python train.py --model="contrastive image-text model" --dataset="procedural textures in two colours, tilted and lit" --train_examples=195000 --image_size=64 --crop_scale_min=1 --horizontal_flip=false --tokenizer="word" --vocab_size=52 --loss="softmax" --embed_dim=256 --encoder_arch="swin" --encoder_norm="layernorm" --encoder_norm_position="sandwich" --encoder_activation="quick_gelu" --encoder_mlp_ratio=3 --encoder_head_dim=16 --encoder_fused_qkv=false --encoder_bias="all" --encoder_qk_norm=false --encoder_parallel_block=false --encoder_inner_norm=false --encoder_moe="soft" --encoder_num_experts=32 --encoder_moe_every=2 --encoder_expert_mlp_ratio=1 --encoder_slots_per_expert=2 --encoder_shared_expert=true --encoder_patch_size=[4, 4] --encoder_conv_stem=true --encoder_depths=[2, 3, 3] --encoder_widths=[48, 96, 192] --text_encoder_causal=true --text_encoder_width=128 --text_encoder_layers=8 --text_encoder_norm="rmsnorm" --text_encoder_norm_position="pre" --text_encoder_activation="gelu" --text_encoder_mlp_ratio=6 --text_encoder_head_dim=64 --text_encoder_fused_qkv=false --text_encoder_bias="none" --text_encoder_qk_norm=false --text_encoder_layer_scale_init=0.1 --text_encoder_parallel_block=false --text_encoder_dropout=0.1 --text_encoder_inner_norm=false --text_encoder_drop_path=0.1 --text_encoder_positions="rope" --residual_init="none" --optimizer="soap" --beta2=0.99 --learning_rate=0.0027 --beta1=0.95 --shampoo_beta=0.99 --eps=1e-08 --precondition_frequency=20 --max_precond_dim=512 --one_sided=false --adamw_lr_other_params=0.0012 --max_grad_norm=3.0 --gradient_centralization=true --max_steps=9200 --batch_size=512 --epochs=24.2 --lr_schedule="cosine" --final_lr_fraction=0.01 --warmup_steps=920 --weight_decay=0.5 --adamw_weight_decay_other_params=0
Rows from block 5 of the image encoder of a small contrastive image-text model, named by matrix and row number. Rows with one number within an expert belong to one neuron, the router's apart. Each number is 50 + 10 x the weight over its row's rms, rounded and kept within 0 to 99. All counts start at 0. After the name is the row's rms in percent of the matrix's.
Before each expert's rows are labels from the 100 images, of 14848, where the router gives the expert most weight on average: "top examples" is what is common among them. Only what is clearly more common there than usual is listed. The data: procedural textures in two colours, tilted and lit.
# router: slot weights (encoder.blocks.5.mlp.router.weight, 64x192, trained with AdamW), inputs 0-191
# up: expert up (encoder.blocks.5.mlp.up, 32x192x192), inputs 0-191
# down: expert down (encoder.blocks.5.mlp.down, 32x192x192, transposed), outputs 0-191

# expert 25
top examples: white; purple; pattern colour: white; ground colour: purple
router.50 086:47 42 50 37 41 74 38 59 41 36 48 49 66 59 55 67 60 68 45 42 45 34 53 35 50 45 66 53 75 59 59 28 39 46 62 50 50 60 46 53 56 52 44 62 56 46 47 43 42 67 65 46 41 60 56 46 43 55 39 49 54 40 49 35 58 49 56 59 40 59 42 34 50 66 56 43 40 56 38 55 63 48 33 46 50 55 63 53 72 41 48 46 47 52 45 34 44 47 50 54 52 41 51 21 52 61 56 55 48 56 55 36 42 50 47 66 47 56 44 40 66 40 56 42 59 46 58 46 38 47 66 71 64 59 29 63 46 56 38 56 59 41 49 48 42 44 29 48 39 40 38 58 27 50 73 50 51 51 61 55 59 45 47 35 43 67 42 26 45 62 56 38 41 55 54 60 55 56 45 52 44 47 34 41 49 55 48 51 36 37 54 50
router.51 092:50 42 55 47 29 59 44 57 43 59 49 45 64 57 56 45 39 58 45 43 36 34 61 55 51 45 35 40 49 46 57 49 34 53 42 39 36 48 52 61 55 50 38 46 56 43 61 45 47 76 53 51 53 33 57 51 47 45 48 53 48 47 58 40 71 51 59 65 46 51 39 66 42 55 59 38 43 51 38 53 56 54 45 43 64 47 52 45 58 41 53 44 67 61 51 51 60 24 53 54 57 54 56 56 66 60 66 56 32 60 51 41 58 53 58 57 62 73 56 32 56 33 53 37 62 61 55 53 37 57 42 53 35 71 46 64 66 46 53 54 54 61 39 52 54 57 36 58 47 53 39 49 49 56 54 50 55 41 45 38 57 43 49 53 37 71 56 26 45 48 46 55 41 64 54 61 44 56 66 60 41 41 31 47 62 88 67 45 53 31 60 51
up.0 098:43 72 49 47 44 54 55 57 43 49 66 47 54 25 36 48 73 60 53 40 35 64 61 35 57 53 41 70 35 47 53 56 52 56 61 52 56 48 50 63 43 40 58 47 41 46 55 46 53 54 37 55 57 27 49 56 50 56 30 38 43 48 48 53 61 51 48 56 64 41 53 40 49 35 58 79 60 50 40 50 47 52 56 55 55 52 49 39 43 62 46 42 53 53 58 51 56 53 63 63 51 50 33 64 35 60 49 35 56 48 42 54 46 60 55 58 36 48 58 33 43 33 28 51 55 58 43 52 46 37 54 48 52 45 64 47 63 68 40 42 72 44 46 53 60 42 32 57 60 57 30 53 58 66 47 40 55 48 52 46 39 39 29 33 60 47 58 43 39 43 70 54 50 63 68 45 31 28 47 38 53 50 58 51 50 48 68 48 58 51 46 64
down.0 103:47 53 56 52 56 46 50 60 56 41 41 55 41 56 64 39 44 53 74 59 59 61 47 69 61 45 50 34 55 37 59 64 56 43 52 41 37 36 67 77 51 70 45 55 57 56 41 54 49 53 32 55 38 68 47 51 36 51 52 65 68 75 50 45 41 57 41 47 71 65 65 72 60 54 51 67 57 56 62 51 41 53 48 42 51 50 73 44 52 50 30 54 57 40 60 49 38 52 56 33 38 35 54 41 55 55 56 63 50 49 41 37 34 30 30 58 45 39 48 45 51 42 71 60 55 52 40 41 64 42 63 62 46 56 46 54 47 23 50 49 51 54 41 45 37 57 48 54 36 52 49 59 43 44 38 49 42 53 51 49 58 65 43 56 43 47 39 62 59 42 53 66 45 51 45 55 44 56 55 53 53 52 42 68 49 45 41 66 53 46 43 61
up.1 090:36 49 60 53 47 42 60 43 63 35 55 70 61 27 45 49 53 54 48 54 41 46 66 48 52 42 44 47 56 55 27 48 57 28 52 62 70 47 47 67 51 50 39 33 68 50 51 59 58 65 44 41 55 40 65 52 32 60 50 50 44 53 36 51 42 51 57 55 57 45 43 49 72 67 47 38 37 63 54 65 47 89 38 59 78 57 39 44 62 38 45 57 46 49 60 53 36 61 47 55 46 38 51 61 59 39 54 60 56 37 38 60 52 46 50 42 50 56 42 59 43 59 54 52 50 62 44 48 56 56 61 52 43 43 61 52 36 51 53 33 55 51 59 41 48 43 52 52 37 55 54 42 39 55 64 57 44 57 40 38 60 53 47 63 50 59 41 49 41 52 48 34 63 64 67 62 40 44 39 49 44 40 49 59 48 33 29 56 68 58 41 47
down.1 088:58 55 49 45 57 45 40 61 50 61 35 64 39 64 55 59 55 55 49 36 54 54 44 52 58 47 48 65 49 59 41 48 45 55 52 51 39 36 28 56 37 64 68 61 36 26 38 37 41 44 46 38 58 60 34 52 57 40 46 44 45 37 58 40 40 65 64 38 42 41 52 59 40 54 73 65 46 36 67 56 44 48 69 61 48 28 60 56 47 60 57 45 53 50 45 56 65 33 34 42 37 44 45 44 36 42 33 34 48 49 37 53 60 51 42 60 56 44 46 75 51 45 55 44 60 58 53 37 55 42 40 52 50 57 52 34 47 40 55 63 52 60 59 60 43 37 58 59 72 39 50 61 42 58 49 38 39 46 55 59 46 43 33 60 41 49 59 50 59 33 43 50 45 35 51 37 55 43 46 40 35 54 46 46 55 66 75 41 52 65 51 51
up.2 095:37 52 73 65 47 48 28 48 56 49 36 39 48 49 68 56 45 39 23 57 43 48 55 40 45 51 53 56 45 47 64 59 47 37 34 48 58 53 48 65 50 37 49 55 52 58 65 26 58 51 53 26 63 64 57 49 44 61 64 61 61 40 38 43 37 44 43 65 60 32 46 49 59 52 58 49 52 46 51 54 27 59 57 35 47 52 59 47 70 42 40 55 34 45 46 52 57 58 56 61 50 43 48 56 55 50 49 56 56 45 45 49 35 76 60 66 55 62 32 39 47 50 58 61 47 48 58 39 56 42 41 63 54 45 45 62 34 39 36 59 52 40 53 59 39 38 71 65 50 53 34 41 45 47 51 54 65 51 46 52 55 44 40 47 40 40 35 31 44 52 42 58 52 66 52 74 57 58 60 51 60 61 65 42 57 38 42 52 39 48 40 49
down.2 109:38 54 40 36 54 53 60 51 42 41 31 43 42 44 40 69 37 67 55 48 44 58 55 46 47 57 43 50 57 45 18 47 38 59 31 52 25 45 57 42 63 46 37 52 51 40 45 65 55 48 54 44 41 43 41 43 61 27 37 41 62 55 41 46 53 43 72 46 52 53 48 51 40 53 65 58 55 47 62 37 63 37 47 42 62 47 58 57 57 46 44 51 60 42 48 42 45 46 34 44 45 40 47 40 64 60 49 30 27 55 57 49 57 39 49 46 43 39 53 56 47 55 55 51 63 46 62 56 52 49 54 53 50 62 49 34 50 47 54 53 25 58 45 43 58 69 32 36 44 57 51 63 50 34 72 51 34 44 57 54 45 43 78 52 55 43 37 56 62 64 49 46 60 34 45 50 45 52 57 46 47 51 25 45 44 73 48 53 48 66 52 51

# expert 11
top examples: purple; pattern colour: purple; orange; ground colour: orange
router.22 105:38 50 55 36 46 51 56 59 57 38 45 43 51 66 62 43 61 43 41 28 60 48 42 60 65 41 39 41 47 52 38 41 51 50 58 64 46 40 59 34 38 51 42 59 51 32 48 44 45 67 56 69 54 56 49 54 40 27 41 46 45 41 46 40 51 61 56 61 74 49 33 46 49 45 34 30 54 51 60 49 43 40 57 51 42 70 46 43 59 58 57 69 64 55 35 41 57 48 56 59 58 56 68 49 46 60 51 64 36 60 52 33 55 43 34 57 46 48 45 54 55 34 54 50 59 75 59 57 38 53 55 57 48 51 43 49 45 56 38 56 58 54 50 27 61 69 57 58 39 70 47 42 47 51 54 49 49 49 40 57 54 47 49 45 52 71 68 44 37 56 51 53 41 55 56 46 61 60 66 55 57 31 43 38 64 45 72 45 43 69 64 58
router.23 098:43 46 55 48 37 62 48 44 37 44 38 55 40 57 55 43 62 36 56 36 50 50 55 62 58 43 49 33 41 38 51 38 41 64 55 38 34 50 69 38 52 39 41 65 35 31 49 62 42 69 60 52 63 55 48 50 42 46 26 38 48 36 44 59 40 66 53 67 45 47 33 61 59 39 43 46 60 41 49 59 38 52 66 54 40 69 57 53 26 55 63 45 61 39 36 42 59 48 44 68 56 51 64 48 44 56 61 62 43 53 57 42 49 51 47 58 47 39 47 57 57 37 64 44 62 62 67 56 47 64 46 44 48 59 41 35 36 60 64 48 44 40 52 43 47 55 55 58 51 59 43 46 42 58 45 51 56 40 49 61 47 55 42 38 44 52 59 52 29 54 51 40 56 42 56 57 67 43 52 51 33 42 49 60 47 49 70 47 15 51 64 66
up.0 098:41 53 64 45 59 38 45 46 50 53 51 41 44 50 35 68 41 60 54 60 61 52 67 49 46 41 54 53 55 57 60 65 46 35 52 60 51 50 56 42 36 66 64 67 43 59 63 36 69 39 43 46 43 49 51 59 38 49 37 62 54 65 44 35 41 62 69 48 52 33 48 29 31 46 43 58 63 33 58 31 62 67 51 35 61 45 47 60 67 67 44 53 61 64 47 71 46 53 56 44 55 41 63 48 55 55 54 43 58 52 37 47 51 58 57 25 53 34 47 47 40 76 49 32 43 43 44 32 57 50 49 35 43 66 61 59 55 50 58 45 44 47 42 57 59 38 53 52 45 41 59 39 48 43 33 45 54 52 47 34 61 59 52 28 59 57 46 55 58 55 44 49 66 57 43 44 33 50 43 39 56 45 41 45 35 34 51 38 58 42 54 55
down.0 104:59 65 59 59 35 43 60 50 34 48 43 53 46 44 57 48 39 41 46 52 39 65 55 59 51 54 51 51 63 39 34 49 50 62 51 59 64 49 34 61 48 51 61 50 58 52 49 69 57 57 60 56 59 39 49 52 50 38 70 38 59 45 36 44 49 69 48 35 47 58 52 42 63 62 43 37 40 51 59 62 36 43 56 36 50 47 53 35 31 49 45 60 52 27 57 56 44 45 52 56 60 41 76 64 40 46 48 57 39 43 63 45 54 30 56 67 42 42 46 45 41 46 51 49 53 60 68 59 37 52 67 67 40 45 58 60 45 25 37 43 48 50 44 43 42 54 42 54 64 45 53 52 39 48 57 52 48 51 45 53 53 54 59 66 68 52 37 46 35 39 80 59 48 74 50 60 53 33 53 51 36 47 50 51 71 42 38 67 47 64 44 46
up.1 108:61 45 51 58 54 56 60 42 65 37 56 41 47 48 68 39 57 47 48 56 51 50 40 52 54 47 49 51 63 35 44 63 38 57 46 79 27 29 59 40 64 38 48 61 72 67 59 50 63 54 59 63 58 42 67 57 49 52 36 44 53 55 30 39 52 60 54 41 55 45 42 42 62 57 57 50 63 49 53 38 45 34 36 47 53 58 61 57 57 48 55 44 60 47 39 57 47 44 40 45 63 38 55 48 51 27 40 31 51 54 51 45 57 41 26 52 52 58 32 35 46 59 42 47 47 43 41 47 61 28 40 55 46 38 50 51 56 50 53 55 49 46 71 43 52 73 59 60 37 46 35 54 45 62 42 39 48 42 58 54 50 45 53 46 71 39 53 49 26 42 46 25 59 56 60 51 43 62 50 38 63 55 57 41 48 62 51 44 34 38 45 49
down.1 106:63 69 47 70 49 38 41 42 36 34 51 49 39 51 46 48 37 57 51 69 51 35 38 44 43 48 59 46 53 51 38 44 44 72 42 38 47 48 59 50 52 66 44 69 42 40 58 48 31 48 62 56 41 45 50 51 29 56 60 40 58 27 42 63 57 57 47 50 38 46 51 59 52 62 50 51 61 53 52 37 42 48 47 56 43 42 38 63 49 40 44 62 50 31 73 41 44 66 66 51 32 31 61 61 56 53 51 48 53 50 58 37 43 50 58 48 65 44 67 37 40 41 50 52 49 37 66 34 46 31 42 42 48 60 47 47 65 63 41 64 47 71 45 52 44 43 36 46 56 60 42 42 46 46 68 60 38 46 64 52 45 52 57 59 58 44 58 51 59 44 62 74 47 49 35 57 58 41 51 31 45 64 56 55 61 38 48 55 52 55 39 67
up.2 094:70 66 67 61 51 60 55 61 48 42 64 44 45 54 48 59 39 54 54 32 53 53 57 57 57 69 48 48 47 48 54 44 51 56 58 43 55 57 69 59 57 43 58 59 42 53 56 46 47 74 59 57 60 51 48 26 82 43 34 63 34 49 50 57 53 50 64 50 42 50 52 70 48 58 60 51 38 57 43 30 40 47 52 65 26 50 26 46 55 54 47 46 60 57 51 63 45 64 58 57 50 54 53 42 52 57 21 43 43 39 56 45 58 61 34 36 50 53 49 56 48 47 43 38 35 38 34 50 56 34 48 55 34 68 58 50 33 37 51 60 38 44 50 61 52 52 39 37 37 61 63 67 47 59 33 46 37 26 56 57 47 52 60 46 57 45 69 52 51 49 63 54 59 64 51 62 44 53 52 47 54 43 46 43 57 56 53 40 51 55 44 53
down.2 094:25 47 60 49 55 49 44 51 67 59 49 54 19 53 57 49 41 46 52 48 42 43 54 32 48 59 61 51 50 54 51 58 66 45 47 54 49 41 33 51 42 58 49 37 59 44 57 39 31 48 46 61 54 72 37 43 57 56 52 34 49 51 49 64 50 54 37 63 53 63 65 43 53 58 53 49 46 42 46 43 83 58 57 66 55 46 44 67 52 48 43 59 46 28 56 45 59 42 61 45 65 74 56 45 41 57 46 61 53 60 51 48 44 64 40 44 51 56 51 29 57 25 74 46 54 47 62 43 48 51 41 40 52 42 50 38 39 59 52 62 58 52 40 26 54 48 62 55 73 38 45 33 44 59 26 46 44 44 58 56 49 45 37 53 41 63 47 43 68 52 57 44 61 40 42 55 47 47 38 50 49 59 57 48 59 41 44 46 59 40 40 44

# expert 10
top examples: black; ground colour: black; purple; pattern colour: purple
router.20 099:44 49 53 44 36 50 50 69 59 57 57 57 48 64 54 59 58 45 66 42 38 42 44 31 84 70 45 47 64 57 36 60 31 66 57 61 44 61 56 46 61 39 39 61 41 44 47 43 48 54 65 47 56 43 36 59 40 41 48 56 54 54 43 43 61 57 46 48 69 51 38 43 55 58 36 33 44 36 46 53 52 56 43 43 43 37 61 28 58 47 47 64 49 49 42 62 57 56 49 62 58 59 33 49 49 54 57 31 39 42 62 49 28 48 48 52 46 61 50 57 44 45 50 42 47 45 59 64 51 36 51 56 43 37 38 56 45 50 55 57 39 59 64 40 66 44 51 74 60 61 64 50 50 61 53 50 39 46 50 48 53 56 54 76 48 57 49 37 57 37 43 41 52 78 70 73 54 48 62 53 40 54 46 44 56 59 64 39 52 56 50 43
router.21 107:39 32 43 47 39 51 53 51 36 65 43 44 62 50 53 51 49 46 48 37 44 45 46 30 83 51 34 58 65 54 58 62 58 53 55 72 51 48 56 36 45 51 41 53 42 66 28 50 53 59 56 46 55 46 33 59 43 55 34 56 59 35 55 50 41 54 34 69 58 41 47 49 56 48 48 69 51 32 42 49 51 54 25 41 42 55 54 39 61 44 29 65 53 54 41 33 53 50 48 63 54 43 44 46 43 37 63 44 58 37 60 44 48 40 46 58 58 73 45 50 60 34 41 38 49 35 40 46 60 38 40 63 41 56 40 58 55 48 30 60 42 48 56 55 57 57 59 61 54 44 53 48 49 55 28 44 47 51 53 43 69 53 56 71 60 58 57 41 71 48 61 42 36 62 58 57 58 42 60 69 42 45 44 57 50 54 34 47 50 49 45 49
up.1 103:45 59 45 63 58 41 42 50 43 48 49 35 57 38 60 48 52 60 51 27 65 55 68 58 50 40 51 61 51 56 58 42 30 59 58 60 59 53 50 59 42 52 53 53 56 46 62 49 41 48 36 62 42 68 56 51 47 39 46 35 36 50 45 61 42 58 52 67 27 58 58 51 35 36 49 63 59 49 29 45 55 49 21 54 66 40 68 50 59 47 65 48 58 47 48 24 60 55 50 56 59 66 48 63 54 62 36 42 47 59 41 58 51 46 39 49 45 53 57 48 76 49 49 63 47 66 42 48 42 54 61 43 53 56 63 58 43 46 50 60 51 31 50 59 40 53 36 52 39 53 46 18 66 41 66 56 42 44 43 44 44 50 34 44 54 53 31 53 48 46 42 54 58 40 41 39 48 57 42 46 45 40 51 57 56 62 51 74 39 65 57 56
down.1 100:61 68 48 39 54 66 54 58 48 44 44 59 42 48 54 56 51 47 60 73 37 46 53 40 67 54 54 48 54 45 42 50 57 43 60 60 36 59 46 44 48 55 46 47 49 59 57 52 42 63 54 50 45 52 47 54 58 43 49 55 39 69 54 36 62 24 46 27 51 57 46 64 63 58 40 52 57 49 60 65 48 69 61 49 43 48 37 40 39 37 41 45 40 52 37 39 48 44 43 32 42 47 43 47 57 39 64 60 60 67 37 66 56 55 46 48 60 39 49 50 44 62 44 36 68 47 61 54 43 41 62 65 68 51 27 35 47 64 32 58 34 66 65 43 58 58 52 50 49 49 38 61 64 45 53 38 44 48 43 42 39 53 45 47 54 50 81 44 59 45 67 43 57 50 62 63 56 48 59 29 57 54 51 35 37 60 50 34 49 37 41 33
up.2 102:39 61 63 60 39 51 60 35 41 60 56 44 37 43 64 27 46 61 45 59 32 46 39 39 37 59 56 40 59 41 67 56 51 67 56 47 47 43 43 64 56 37 57 44 42 25 76 52 37 37 25 62 55 52 55 49 52 44 51 54 45 55 45 48 51 53 46 64 45 50 44 59 39 38 56 56 63 50 72 47 74 64 32 52 56 35 31 45 45 42 56 46 37 53 48 53 68 45 54 41 58 53 21 52 58 56 53 40 43 52 54 53 55 51 44 52 68 51 61 47 59 52 35 62 43 57 34 63 41 46 38 47 50 46 51 47 58 57 49 43 25 50 45 66 38 55 43 51 67 53 53 60 51 44 50 53 53 44 19 53 56 54 46 57 65 43 48 48 46 42 47 54 61 53 36 50 53 52 49 63 47 46 53 62 59 60 63 61 54 65 61 48
down.2 101:28 54 48 38 47 52 49 53 64 56 65 64 43 37 51 56 63 53 48 44 43 33 41 65 55 32 61 64 63 60 42 52 53 61 56 52 52 78 55 48 46 30 60 52 43 77 41 59 49 58 54 45 35 48 57 51 40 48 52 40 66 54 57 54 46 39 66 45 40 48 38 31 56 46 45 47 57 48 38 44 51 56 36 41 54 34 50 59 43 60 33 49 55 55 46 39 44 53 65 35 58 44 55 69 21 51 72 45 62 54 51 54 42 42 49 56 64 43 34 46 52 33 29 46 50 53 49 57 53 30 50 49 52 47 37 49 49 40 36 43 50 67 51 44 52 45 46 42 28 48 57 66 53 52 50 43 43 53 44 55 53 37 44 59 59 31 45 44 42 45 30 47 50 60 56 38 33 40 56 62 41 49 37 31 51 53 48 49 51 34 62 40
up.3 090:61 55 56 56 50 38 54 49 37 50 49 45 54 47 57 57 50 28 42 46 47 41 50 66 59 50 62 55 36 52 62 47 43 27 68 62 17 50 69 37 30 47 42 58 61 50 52 40 49 51 69 72 56 46 67 56 27 56 64 39 50 70 59 34 57 61 41 62 55 46 39 68 47 50 52 55 55 50 57 49 57 40 51 56 58 47 56 45 50 46 38 52 55 78 46 57 33 50 50 51 29 42 52 56 62 53 57 51 51 41 58 45 40 60 51 61 63 57 59 56 61 55 41 27 41 53 51 52 47 55 38 61 55 44 53 41 56 60 30 33 50 55 44 53 55 39 41 41 43 49 54 29 52 46 55 61 45 49 63 57 53 28 61 56 57 44 45 53 61 62 32 61 53 59 43 34 59 48 41 57 47 43 55 52 48 37 69 32 46 47 47 42
down.3 086:36 71 56 40 45 42 40 57 43 28 42 59 39 47 39 46 71 34 39 58 48 54 54 36 39 44 46 41 55 58 64 69 41 64 33 47 57 53 55 49 50 38 46 37 45 55 44 32 76 46 40 50 46 51 65 53 48 69 33 51 41 51 64 51 43 41 54 61 59 59 53 45 50 61 37 48 43 49 45 44 34 58 39 69 37 46 49 48 53 38 47 47 59 30 48 57 40 58 48 46 63 46 44 44 54 47 52 76 56 51 43 46 46 28 42 66 59 50 54 57 54 57 36 49 47 31 41 47 52 40 46 48 55 40 66 56 53 45 57 53 42 56 49 58 37 59 48 34 60 58 56 69 42 53 58 60 53 54 57 54 45 32 60 30 38 62 55 60 44 46 70 44 35 47 46 29 42 49 67 40 61 43 38 55 39 55 27 60 45 52 54 53

# expert 15
top examples: black; ground colour: black; pink; pattern colour: pink
router.30 090:52 49 49 31 40 29 46 69 41 49 58 46 40 65 47 48 60 51 31 64 55 31 35 40 46 54 57 43 59 41 50 45 50 48 49 54 45 56 47 62 45 48 45 48 45 46 47 29 50 48 68 54 55 59 48 51 61 58 53 41 52 40 34 34 61 54 60 26 58 51 50 52 73 59 57 48 60 34 52 56 48 34 43 57 57 63 42 47 54 56 46 57 53 60 46 65 53 62 38 50 53 47 26 44 55 43 26 42 33 54 40 72 22 52 45 62 53 72 50 49 42 40 57 46 38 48 43 51 46 43 49 50 37 50 46 51 25 49 52 46 41 56 37 53 56 42 47 41 56 47 57 69 66 38 51 57 34 41 50 46 48 63 60 46 66 46 62 34 52 34 58 51 56 59 64 51 44 42 74 49 52 53 32 49 42 50 61 32 69 48 42 45
router.31 086:44 52 50 41 50 69 63 33 33 46 36 63 63 41 50 52 44 46 50 57 41 50 42 45 62 61 41 51 49 56 33 62 62 62 68 48 43 43 45 55 51 47 32 63 62 74 46 39 66 51 44 63 47 47 66 54 70 65 57 44 55 43 39 48 60 55 79 36 63 48 52 45 46 61 54 69 45 39 55 34 48 38 44 24 50 45 62 46 58 72 42 35 56 53 44 60 59 62 41 43 47 54 36 57 54 42 59 44 59 44 49 51 48 48 43 64 47 75 66 43 58 59 31 41 63 40 65 39 53 53 59 60 54 35 50 40 50 52 62 69 46 60 61 39 53 57 42 46 45 59 48 52 40 47 55 48 37 53 52 51 44 55 52 39 63 41 23 68 44 47 45 70 54 46 47 54 49 48 56 63 67 50 37 50 45 49 46 52 48 47 51 54
up.1 105:51 53 51 41 42 51 32 69 62 49 52 55 44 54 50 57 37 45 44 63 47 47 41 41 59 53 36 45 46 33 42 39 59 41 39 48 54 53 50 60 32 54 63 51 41 74 63 45 40 58 61 46 53 41 52 41 61 62 39 44 63 64 58 40 39 44 37 41 57 52 46 44 50 50 44 41 56 35 40 41 63 53 40 34 49 43 44 67 45 37 44 66 41 40 62 71 65 67 50 55 46 55 61 62 62 58 28 50 53 45 52 49 50 49 52 47 49 45 35 66 66 40 52 67 42 45 55 56 45 31 43 56 48 22 67 41 59 44 56 51 42 50 56 39 55 56 34 53 42 49 62 48 43 50 33 38 50 33 54 50 61 58 62 67 47 69 67 46 49 52 35 59 60 44 47 59 58 35 39 51 62 36 51 64 52 72 36 41 37 50 37 35
down.1 100:41 54 36 55 41 37 58 50 50 56 38 43 71 71 51 64 59 48 45 42 49 51 66 59 52 50 52 38 50 55 36 48 28 50 48 56 37 58 67 48 44 53 39 52 47 52 35 50 41 52 46 36 57 56 67 43 48 43 54 53 38 51 54 52 47 42 45 66 63 33 74 50 54 56 37 45 50 59 47 43 63 57 48 57 28 63 60 49 42 53 51 45 58 57 60 35 55 32 44 55 54 41 66 36 50 40 63 61 54 34 30 53 43 35 52 57 53 49 59 45 44 36 53 41 50 73 47 59 54 42 47 54 48 53 54 52 26 61 52 34 55 54 58 51 46 33 46 62 48 31 42 40 31 54 37 46 61 65 47 51 59 42 48 60 30 21 30 50 44 63 47 54 54 53 32 55 57 30 70 49 36 61 52 48 39 47 53 51 57 42 64 53
up.2 093:47 45 53 44 50 57 44 58 39 36 47 52 69 61 52 50 38 40 32 62 48 40 40 40 47 61 68 56 49 60 55 50 72 50 64 36 39 38 46 55 62 39 71 69 58 60 39 30 42 50 66 66 70 63 51 47 40 51 42 53 31 53 44 44 61 52 46 35 56 40 57 43 42 43 53 41 52 46 62 58 57 61 61 52 30 53 64 43 49 33 52 50 49 57 40 50 63 63 65 37 58 43 47 54 58 59 40 41 44 66 46 35 53 48 49 55 53 48 38 66 49 34 60 35 56 62 52 39 45 50 47 55 45 46 42 51 36 56 65 51 48 36 60 63 59 46 59 47 49 52 57 57 45 23 39 58 40 46 51 62 50 62 57 45 48 18 59 57 49 39 44 34 57 57 64 38 51 63 55 43 49 51 57 69 68 46 46 35 32 50 49 49
down.2 093:55 45 59 44 52 52 59 65 61 55 64 47 56 46 21 52 56 65 49 36 38 44 52 48 41 32 42 51 63 54 44 42 36 65 60 65 54 63 51 44 42 57 23 54 49 30 41 69 49 63 45 52 54 44 33 66 54 56 45 49 61 27 47 37 40 51 46 62 41 47 54 62 76 48 42 47 51 49 59 37 57 55 62 59 52 52 43 61 54 61 64 59 48 63 44 58 70 45 52 57 54 47 60 54 61 39 58 50 47 46 44 33 66 50 43 59 37 65 39 50 50 54 53 48 60 48 46 51 48 60 55 44 53 46 47 52 53 57 32 48 42 53 40 40 54 47 61 40 43 50 38 63 47 42 54 37 72 51 35 59 17 45 53 54 46 65 42 56 47 53 45 58 42 51 32 58 53 56 25 35 65 54 46 46 33 63 52 33 50 64 46 56
up.3 109:65 31 62 57 46 59 51 46 36 51 71 58 37 66 53 77 66 55 40 64 34 48 27 45 57 48 40 52 34 41 55 61 58 56 54 66 40 49 61 75 59 53 29 54 48 41 39 56 56 49 29 52 60 45 50 55 66 61 47 58 55 58 63 32 44 55 53 64 65 55 44 58 75 45 62 50 53 48 61 35 52 54 39 49 66 45 42 57 50 37 57 65 40 42 38 50 57 39 52 43 52 47 49 67 47 55 56 53 67 45 59 55 52 40 63 37 56 47 30 43 43 60 59 38 32 54 49 43 51 45 34 48 46 49 59 41 43 43 41 57 50 53 53 39 43 64 43 46 37 36 49 40 35 33 36 43 44 52 48 38 64 49 57 46 43 41 52 40 60 55 52 48 66 51 47 56 57 47 33 45 56 48 43 51 38 40 64 48 58 47 40 68
down.3 101:59 43 44 60 42 40 55 81 59 37 43 61 71 59 27 59 44 47 65 37 75 57 62 50 42 45 55 56 41 62 69 42 55 51 35 36 50 41 41 47 60 56 64 48 55 66 50 59 60 42 51 55 32 47 43 45 48 36 51 47 46 35 62 41 51 52 52 41 54 52 57 41 45 51 44 39 53 62 78 49 71 39 57 45 58 50 52 51 60 71 46 46 57 41 38 58 60 34 51 55 49 51 54 40 82 44 43 45 41 37 48 43 53 56 39 58 48 52 55 47 31 50 30 49 49 52 54 63 41 47 62 41 50 62 54 43 44 60 45 60 42 42 56 54 34 45 45 44 55 31 56 56 52 60 61 30 61 51 42 47 41 46 39 43 63 51 22 58 29 53 55 58 65 57 47 50 39 50 49 58 39 47 52 45 51 46 54 51 62 64 57 45